A small image classifier, trained from scratch.
Training: muon at rate 0.005, 40000 steps, batches of 128, held-out accuracy 94%.
Data: trained on cartoon faces, 203450 training examples, 25.2 epochs.
Rows from block 3 of a small image classifier, named by matrix and row number. Rows with one number belong to one neuron. Each number is 500 + 50 x the weight over its row's rms, rounded and kept within 0 to 999. All counts start at 0. Numbers have three digits each.
After each neuron's rows are labels from the 100 images, of 14976, where the neuron reaches its highest value: "responds to" is what is common among them. Only what is clearly more common there than usual is listed. The data: cartoon faces. In brackets: how many of the 100, against the usual share in percent.
# fc1: MLP up (model.blocks.3.mlp.fc1.weight, 1536x384), inputs 192-383
# fc2: MLP down (model.blocks.3.mlp.fc2.weight, 384x1536, transposed), outputs 192-383

fc1.422:466468531431493466575485518478514477429498559505431517445478443510596532547460482550453553503626508534521517492502600494534457641502461478547543562526432553488615416474542457496586436553517579496468482632486445458493455550534560491493480534473486551507540520501532434530499506462514452512405586563407478508513625503468554515422503449545550462578565451494515531468535549589529441542482479490522565494413409412436445573509492522544505567549460435466626515524450465460532551499526513461481538533584476554469428522483538471385402582543565540605576609468542555485454450459542619444
fc2.422:508524476527518554464481466458425461502476483495517446606573521494493555469571472502530483532441486578496561482533482527463521413541534505473557444448573482452438617481533504487396480457439551528466552396488527489488475503504473413516489485499558495462418472424452489535502536463542487467516385501559515530510458464423481431472501569433491497457509582573522564492467559454479526535496507462495502495543546534651506434458514531452493353564486579564491504516541612480482386473561487486548482467445523475579560491560468599638528472407491508545423421502433475457566505529430489458
responds to: surprised (60 vs 12.7); crown (27 vs 9.5)

fc1.766:482388422582481539426475539504492468544529552463460566452497412534512462433490540482550459492521463591524484567520461554512551515442526428486570473515471524542459531469554519565474398562490458574486461499413495474566491540419490516545514491611471588520475567435538452564430572440478486484597508501480477493434470496520494466474461528467391507551438603464512416540567555514381531573511505481483581476534585463520446561480542434492521632496480510434465471360462545428501496474571535443467468453508524495420413498522538465528582548461440585560428489531547533514492435520418455523
fc2.766:507473597408449493523521467510593518489591482438476505564521551533504466513526453518477451397493472384469565508459527474457424527439527557362491510402521507534542490489435465523527505533437510469392449509524564552462459580566448471565487515419468468541404550546517523425465429491527471492517498492568455391544495532432536581574444535539519467492559452552528427521437494556568528453482493382559467488500443510545516545545465497483547436514479501500563445457537463619495524530546520556580434550517449415455575495486532515535525439502451478451548597479498494526423542532533586442
responds to: surprised (69 vs 12.7); crown (25 vs 9.5)

fc1.704:591460495481464517536533544522536446432444557453630573499501458517527503530520482516482475575535576462513511514486452428584512419483575547546523483501517519572607526486529573441478424420511512486442572510429507557468520486433481451553591458462475505512432452452595571464491518542446502484516490544514529445508538497596474640492467457552476464472587453488450462504437556537448410481530493538470589519463440429508478515501503504476521544479540527440482523479517463569449497491494479548646389600444483551466480650491461550478497529490412497482518546500540410497417489480492428433
fc2.704:466509471545585539583455505555445551448547410547442461483503465509492478556539561448523500513395475544526598476611473637418542490553431461496518423433567502445408495563402530484525502542475398545480485522457484519545556514549537465553514518496511543515539619517554456522495434547535477552490532518468437532551500571493481444461401536492505514556504522554506580500380370440507507458479540448468494423567471474510558582473458567538447548463474388465514506507544435451529492466541494557521567427569464528484535451464431496529505423486444474474456564473450420526472527473586521524
responds to: neutral (66 vs 12.5)

fc1.227:438369453511561499551468459493535495536551516482395480395485531566385535468480542382589480485556492491538574445557404550533502512526450479520542608455512496428477568520447563515604551436456483468430522599369513517567523533553530532521426406582472466542525465438481573544462406534485529521569505546472468530480527516413493524497582456428488486422657570572486446501445483550477493517412443430500564506544595512502494555416599441483550570438597513470500557469543568408493512511481552556527577619536402428479469457501461481517437444486424527509551528456445430496484528566417502507
fc2.227:509520489575454587496537462460566571470532531556493445553513529477577543494509538560486479448444480428519462539501535467397459470430546489585399534484426525570570457526435507467461436511571479515477384472576525547460489422484437437449517557478495483537491448593544451504521505498460493434473467514475680583545468482515541494474381515494533465469445485465502518539565498444492448521479634562447470454514428545439461477505554543518542525510446477489511461495422492542501582567468417510538484489553504590485456589500486588541605464549522502547513439499632463485506514533565472513
responds to: surprised (49 vs 12.7); top hat (40 vs 9.9)

fc1.552:510512463541439552532474636507504537462596535465488532568479544479533483565534533499477506499473448548459463561572543438406399533566581596561512506502479440472518461495399502532513533489443482609518403532461571491511461524489449486498446525479436554509468493457499477602500519494454603545566515498390493474424494434551546425590524627534595518427499435451461472577525509427502531513506517509554495480415495523465528450492491499546579545510371483475509503606562449603445491480566493464486538556482489535457454512464497444512369636552402430428480497522536491438470535513518443485
fc2.552:477513495502426457480456503550602507557539511432544473525581418394358509519467433440491512532572431531518465548453426543462600406475457442481434407492606545482462492434568442445537422454491503447468496474519511478471492511518528520587452450549514493419483481513451565418475440456529525549413589467529421511474503489498434538536488475481412556512508523594503498417535525550486567529491582535510482415488618544526494548493457605517542541614487545490447474476546499458458575579542490563462454494470520489567480504588554389543497498480485531482468544402393497595556455385447466493
responds to: surprised (100 vs 12.7)

fc1.398:488478516498509474411546607519517460478491537458527489572512536432465478516501479500476452536596484549502396497516513451387606512423601448450496508526374505477484437447541585547558499476474579447540499483471463511563559557473515482498504485543563454480540537481500444445515533543547632593505495567544536499497471529550528501455513542432596492505468494579492486424531386531446584451620533534425448466608509474483484500575498548435500490519496486483525460501560466537462460438549494590491559476515529434562426478522477513502420484408527572475537484472469512533547416530541538465
fc2.398:502470421556491426573470542521405535573483507548476519532508475491385561459513524463490433481464423444532515455467466452470481454454479484626516523487597518538581507592473477427543628482455428476484487555473550486472569403542513512486511502562553437609546548550461460560462541464517419544531555501454432508517461511448491499500542507501499553451460493581489507460481511436484539429601518413465506490394438502490516482500537533567437531545569522592509572538504608454518513631460607560419420452422440410499520490519487492470571417499479391481518475415519481580505549535434530464
responds to: surprised (62 vs 12.7)

fc1.126:504511581472539468543418389544459484463501469561448560468415523419490465449460484557460414519549527370465522454440419444476548522495513500456526449496436537439494598487534498506519519429618455482451514400486623545392473475583440442441454448566523528436541546438573554565506568549446439420505553461464498462508541532477499510425423517474497563424498506441520528485537478455491491439526480565451526522488474516498479570478520524431557514486440597472475483554546479501530489525527514486408538585601591510450531429550489499487572566508523478576550507507459538532670454542508397498
fc2.126:536521487518512530404390511423565502537518549409552471454472498518458530477507496458495530475592536536697496526534546521528559427529487476506450489501500515641527395566515481540577476572564554518467482631511455405570471549508510487500519404521463466496550471530492498465405476535514559510427388510448472533374584537496569404504567492517537499495528531532520541424511404543492391540493445464535462466460523484449475480555529499519550442550473472520492548465485540455488466459417455540476478381481469521515534509451482476425412500537500440455496523428490481512471514473564606496
responds to: surprised (57 vs 12.7)